config.toml
model = "image classifier"
crop_scale_min = 0.8
translate = 0.12
num_classes = 4
norm = "layernorm"
mlp_ratio = 6
layers = 12
width = 192
positions = "learned"
label_smoothing = 0.2
optimizer = "adamw"
warmup_steps = 2640
Rows from block 9 of a small image classifier, named by matrix and row number. Rows with one number belong to one neuron. Each number is 128 + 24 x the weight over its row's rms, rounded and kept within 0 to 255. All counts start at 0. Numbers have three digits each. After the name is the row's rms in percent of the matrix's.
After each neuron's rows are labels from the 100 images, of 14976, where the neuron reaches its highest value: "peak at" is the part of the image that holds the peak. Only what is clearly more common there than usual is listed. The data: rendered made-up planets. In brackets: how many of the 100, against the usual share in percent.
# fc1: MLP up (model.blocks.9.mlp.fc1.weight, 1152x192), inputs 128-191
# fc2: MLP down (model.blocks.9.mlp.fc2.weight, 192x1152, transposed), outputs 128-191

fc1.73 097:128128080128074087128182169091128080128083128128092128128128128079168087185128172128128128172128175128083128128128100128128128161169128176128128128128163128128072128128128157128128128128128128
fc2.73 098:128128162128128128128157154128101163096092128097128098128128087128128128128128128155128128128128128164128128128128128128128159128161128164128159128099128128128103000128128159089128128128128099
peak at: middle left (31 vs 11.1)

fc1.41 102:128128128171128128128128128128128173128128128128096128080128128128128172128128167082169128128128167093128128100083169161077176128163128128128128128093128128179128128128128068128128165128076128
fc2.41 084:099128161156128128128128128128128128128128092128168128128097128128128088128128128169086128166089128128128091084100128128128092167128152128094128162128088088128128000128128097128128101128128172
peak at: top left (33 vs 11.1); bottom right (31 vs 11.1)

fc1.75 098:128128128128090168128128128168128099161128128080128169172128087128128128128128128128128090128087128128167168128128128128094164128128128175128128128078128128128128128158079167128128128128159128
fc2.75 077:166128083128128128128128128128128128128128128084128128128128128128128128128086128128091128128128128086128128128128128163128128128128128128176128128128128162094128000128172128128128128128128128
peak at: middle left (31 vs 11.1); middle right (28 vs 11.1)

fc1.136 112:128128128128069077128128050128082128128128080128128159110128065128128128128128167092128128128128128128128169066128128128128128128128128128128128128128102128061128181128128128128128128146128128
fc2.136 155:128128128128128128128128148128128128128151128128128128128147128095148105128128128104128128108128128128128141128128128128128128103128128128128148128128128128147110255128128128128128128128148128
peak at: middle right (32 vs 11.1)

fc1.263 117:128128167086128108128084128128128128128128171128164128128128128128128128192128067128160128128128128128219128128128128175128128128179128085128128128128128067128120157128167128128128128128128128
fc2.263 112:128128153128128098128128128158101128128128128150098128128128128128128104128152128128094128128128097128128128128128128128128105128154128128153128128128153128098153255128128153128128128100152128
peak at: top left (100 vs 11.1)

fc1.317 105:128128174128128160113054082128128128128128128128128128128128128179158128128071128128084128128128080128180128128178128128128060101121128079158128128077128160128128128128128128093159081128128107
fc2.317 074:089128128128128166128128089094128128128090128172180128128128128200128087128073128182092094128128128128171128128128128128128128128128063128128128184079128128128096128087179092168099128099164128
peak at: bottom right (78 vs 11.1)

fc1.589 103:167128128187128128128128128128128100167128081128167085128086128128096166128128128089128128090128128128128128128128168170128170128128165128128089128128128128179128128128128128092128171087171128
fc2.589 082:161128128128128128128128128128090128128128128100128161128088128087090128128128092128128128165128128128128128095128128128128128128128128128098128128128128128128128000128128166128086128159128170
peak at: bottom centre (37 vs 11.1); top left (27 vs 11.1)

fc1.348 136:128128128173128128128153128128128128101128128128128128096128128128128128109128128128128066128128128128087181066202078128128128128168128128128179128128128128128132154128163118128128170069128128
fc2.348 150:147128128128128128128128105128128109152151128128128150128111128128106128128128128108128128128128128128128128128128128128152128128128110128128128128128148128107146255128128128128128142128108128
peak at: bottom right (65 vs 11.1)

fc1.460 095:158128128128128128128190128128128060128081128128128128128128085128128089077104128128192128128059192128128128128128128128128128128128128128128128157128128128178128128128128057128128128128169128
fc2.460 073:094128165166128128128171128128128177128128128128128128085128128128128159128173128128092128128174128128128128128176128128128128128128128128128128128178171079128128128128176182128128128170067128
peak at: bottom left (42 vs 11.1); top left (29 vs 11.1)

fc1.667 132:128128200128128128128128158096100128084128128128128128059178128193128128079128128128128128159128173128128128128128128128074128090128078168128169128128194075128128128128128128128128104128128128
fc2.667 090:128128128128128128128128128128128090128128128093166128128128128128128128128163095128095094128128094128153128128128128101128128128128128156128128128085098128089157255099128128128128128128128128
peak at: bottom centre (35 vs 11.1)

fc1.115 127:128128146128128128128160097128128128128128128128128128128150128128128094128128092162165156128128128095128128128128128128128087128128128177128128128128128128128128255147128128128156128128128128
fc2.115 211:128143128128128108111138128117114128128143117128128128141128128099128128128128128128107128128128102108128128128128128128128146128128128128140110128128128113128128255109128145128142142128128128
peak at: centre (48 vs 11.1)

fc1.177 091:128128128128128128128128128128090170169128128182128128093093128128128128128092128128128128128128128128128128128072128128128128128088128128083128128162095167128128128177128128128128128128128128
fc2.177 076:128089128128128163079128128128128128128128162128128128128128128128128128091128128083176081091128128128128128163168128128164128128128128128128128128128128128128128000128128128128087128128128128
peak at: bottom centre (41 vs 11.1)

fc1.627 101:128128128160128128128128128128089091128128085168128090092128128128163128095128128167128128128088169128072168128128084079128128128128128128128128128128163128128190128128087128128128128166070128
fc2.627 084:099128128128128168096128166128128128128128128128128128128128090128128128128128163091128128128128170128128165081128128086169095091128128128089128158128128159128128255089128128128081128128158128
peak at: bottom left (36 vs 11.1)

fc1.227 110:128128128128066157128128128128128128164128077128128093128128128128162128128166128157128081128128128128128158128128100128128079128128128179128164128128128128128092128090128072163166094128128128
fc2.227 084:128128128128163128128128128090128128128128128128128128093159128128128128128128128128128090128128128128128166128128165089128128096128128169128128128090162128128162255128098157128128128128128128
peak at: bottom centre (58 vs 11.1)

fc1.206 117:176091128128128128108186128128128128128128086128128128128195128171174128156128128128128128128128128128128128178128172128128128128128128166173128128128076128128128128128128128128128128180128128
fc2.206 084:128128128162128170128093128128163128128128128128093128092094128128128128128128169093128128128168128128128166128128128086171128128128128128156128128128128083128128255128128091128128128165128128
peak at: middle right (42 vs 11.1)

fc1.117 112:128128128128060128128128128128174128128128128128128128128128128128128128128067128128128151128128128128128128128170128128128128128128128128128128128079128179128128128083128128128173164092128128
fc2.117 093:159128128128128096128128164128128128096128128128128128128091128128128128128090128128128128128128128128128128162128159128128128159128128128128165091128128165128128255128128128128128128128086092
peak at: top right (57 vs 11.1)

fc1.43 096:128128128088128172128128128128128128128094171128128128128128128128086165128128170128128128128128128128128164092128128085092128170128128128128128128128128082128128128167128169128083173172171128
fc2.43 068:128128087128128074128128128128084128128065128128080128128128128128128128128128128076085175128082093178128128128128089128128128128171128128128128128128128128128128128128128128083128128128128128
peak at: bottom right (76 vs 11.1)

fc1.305 106:128160128128128128128128128128128096102128128128128128128128065188128128078128128128128157128089128088128128128128128128096085128076128163086128128128128128128128128128128096073128128128077128
fc2.305 087:128128159099097128128128088128160128128128159128128128128091128128128128128128128128128128128128128128099128128128128170088128128128128128079128128128128093128099255128128128128165128170164128
peak at: middle left (30 vs 11.1)

fc1.222 102:128128166128128128128090128092177128128072128128128128128128128180083099128128168128128067128128128128128128128128128128064128128128078128128128128128128128128128128128164128128128164128128128
fc2.222 077:128128164128162086128128128128128128128088128128128128128084128095083128080170128128128128128128166162128128128128128128087128128128128177081162128128128128081128215128128166091128128128128173
peak at: top right (57 vs 11.1)

fc1.182 132:128128153128157128128128128128156128128128157072128128128128128128158128061128154128128128128128167128128075128077128128080128128128128186128158128128128128058176128128172128156128057128085128
fc2.182 083:128095128165128128128128128099128165128128128162128128163091128128128087128128128128128128128165080169171128128128128128160128168128128128161128128083128128128128255128128082128128128093128128
peak at: top left (68 vs 11.1)

fc1.673 107:128128089128128161128165128128128128128128088128093167128128075128128128128128128174128157128128128128128128128104128175128065164128128128128128128128082128128128128088128093100128167164164128
fc2.673 071:128128128172128128128128128128128128087128128128128077128128084128090128128128128128128128128128174128088166128091169084128128128128128128128184128128093128173173128128128079163174092178128128
peak at: bottom right (28 vs 11.1)

fc1.12 099:139088128128128128128059094109128128128185128128092083128100128128128128128128089128128128128078128128128128128128107128128143177128090128087158187128128128172128128128180087128128128128101128
fc2.12 094:128174183128164128092128128128173128128128128128128128091128128128128128128128128128128100128128128128128128128128128128091128128128128128128128128128157128157128000128128091128162128128128128
peak at: bottom centre (35 vs 11.1)

fc1.150 107:159128128097128128128128128128169128097128128159128128128128128181128128070087095128128128156128128128128100128128128089090128128128128160128128128128159128093128128128128128128128128128093128
fc2.150 090:128168128128128128128128128167128128128128128091128095128128128128128128128174128128128128128128095128128128128128128128128128085093100128165128159128128128128128255101128128128128128154128128
peak at: middle left (44 vs 11.1); centre (30 vs 11.1)

fc1.676 098:128163128128128128094128128128128092128128184128128091094128128090128168128128128172128128128090128128179128128128153128128128128168175128128085128088128128128128128085128128128128128177128128
fc2.676 087:128128128128092128128165099160128165089092089128128128128170128128128096164128128128164128128128096170128128128092128091128092128096128087128128128128128128128128000128128128128128128169128128
peak at: bottom centre (31 vs 11.1)

fc1.590 192:180112161107128128156146096089128144103128128155128128128151105128128164174128128128176128101128159084128154181052106172128175128147106128128174073128098128098076182128145088095145101152149158
fc2.590 151:128148128128128099128128105128111108128114148128101128128128128128106148128128108128128111146128093128128128128128103128128128128128128128128106108128128128144128255104142128128151128107128147
peak at: middle left (31 vs 11.1)

fc1.148 101:095128128088128128128090128128170128128084128128128094092167128128128086128086128128128128128128087128128128083128172128085128179128128093128163128167166128128128176128176128128128089167084128
fc2.148 137:128128128128107128128101128128128105104128128128128128107128160128104128128128128128107128128128128128090128128105128105128128128148128128150128128128128128128147255128128150147128128128128128
peak at: top left (60 vs 11.1)

fc1.157 088:128088128128128178181194128128069128128128128128128128128128128128128128174087128128128128128075090128128128080165128128128176128180128175128128128128128128128090179078128171128128128128128167
fc2.157 145:128128128128108128128128128108128128128128106147128128128128161128128128128128128128128128128153128128128147148106128148150128128128158098128128104147128146128102255128128128128128108149128128
peak at: centre (50 vs 11.1); top centre (29 vs 11.1)

fc1.354 086:128128077128128128174128128128128085128088128128128173128170183128128128128128128087128128128128082088128128128128175084128128128083181128128128128128128179128128128128128128073128128172128128
fc2.354 094:128128095099128128128157128128160159128094128128128097128128128128128163098128128128128128128165128128128128128093128128128128128128128128128128162128128128128128000128162128128128128128096128
peak at: centre (66 vs 11.1)

fc1.388 090:128128128128128128081128168128128128128087128128128128128180128128128179128128128128173128076128128128062128128128128128128128185128128128128128078128128128128128165128094128128150178128128164
fc2.388 152:128148128128128128128128128128128128128128128110152104152146128128107104154107145111128150150128128128128128144128148128128128128128154128128128128107128128128128255128146128128103128128128151
peak at: centre (66 vs 11.1)

fc1.88 082:128128169128128084128067182128128128128128128197128128128128177128128128128128176128128128128128128128128084128064163236128128085128128128128128128168128128128128160185128128128176075128128128
fc2.88 110:128128128128104128128100159128128103128128128128096128099157099128128128128128128128154128128128149128097128128128096128128128128128101128128095128095128128128097255128093128153155100160102128
peak at: top left (51 vs 11.1)

fc1.547 096:090128128128128089128128078128175128077072068128128128128128128128128170128169128128093128128128096128128128128128128128128166128128161128128128128173128128128166128128128128078085128165128128
fc2.547 074:128088128096128128128128128162166128128128167093128128128128169128087165128087128128179128128128128128128128128128128128128161128128082170085079128128128128093128229128176087128128088172086128
peak at: middle left (30 vs 11.1); centre (28 vs 11.1)

fc1.261 093:128128088128128083175128175128172128128166128128128128083128170086128162128128128175128128128128128128128128128128128128128085128128128091128128084165093128082128128128128128128177128128128168
fc2.261 087:090128128167128128128170162098170128093128128128158171128128156128128088128128166128096128128099128128173128128128128128128128128128128128128128090128128090128128000128098128128128128128128164
peak at: bottom right (100 vs 11.1)

fc1.691 108:099128128128128164128161128128128092128128059128079187128128086164128128128089151128128128128060128128128128128060128128128153128128076128128128128128128158128171170128128084128128160128128128
fc2.691 150:111128144143158128128128128146128128109128128128128128128128158128128100128105128102128128128128148128128128128128101128128128105128128128128128128128128108103128255128099128148103109128128128
peak at: bottom right (31 vs 11.1)

fc1.362 092:128168089128128170128128086084167128128166128128128090174085128083082128169082128128128128128081128128128173128128128128128128128128169090128084128128079128128128128128178173128128128080128128
fc2.362 098:094128128128128162128128096128159128128158128128128128102154128128128128128128156097128128128128092128128128128128128128157099128128128128128100128128128128128128000128128128155128167128128128
peak at: bottom centre (34 vs 11.1)

fc1.591 100:128090128177060128128128169164128087128087078128128080128128168128128128128094128128128128128128128128083082179128128128128082084128090096128128128188181128128128128128128076092128128128128128
fc2.591 071:168086174128128128094128128128128128128128128178128128128167128178086084128076077128128128128128128084128128183174128177128128174175128128128128128128128128128128128128169128168180087128128128
peak at: bottom left (29 vs 11.1)

fc1.20 092:128128083128128128128174128174128128074128128128182128128085172167128128128128128087128128128128128128128128086090128128128093128128128128128128128128128128128079092128128128128094091076165095
fc2.20 131:128105107128099103128153128128128128149153102151128128128128128111108128104128128128128128109128128128128154128104128128128106128128128107128152128128128107128128000128128128128154106128106128
peak at: centre (64 vs 11.1)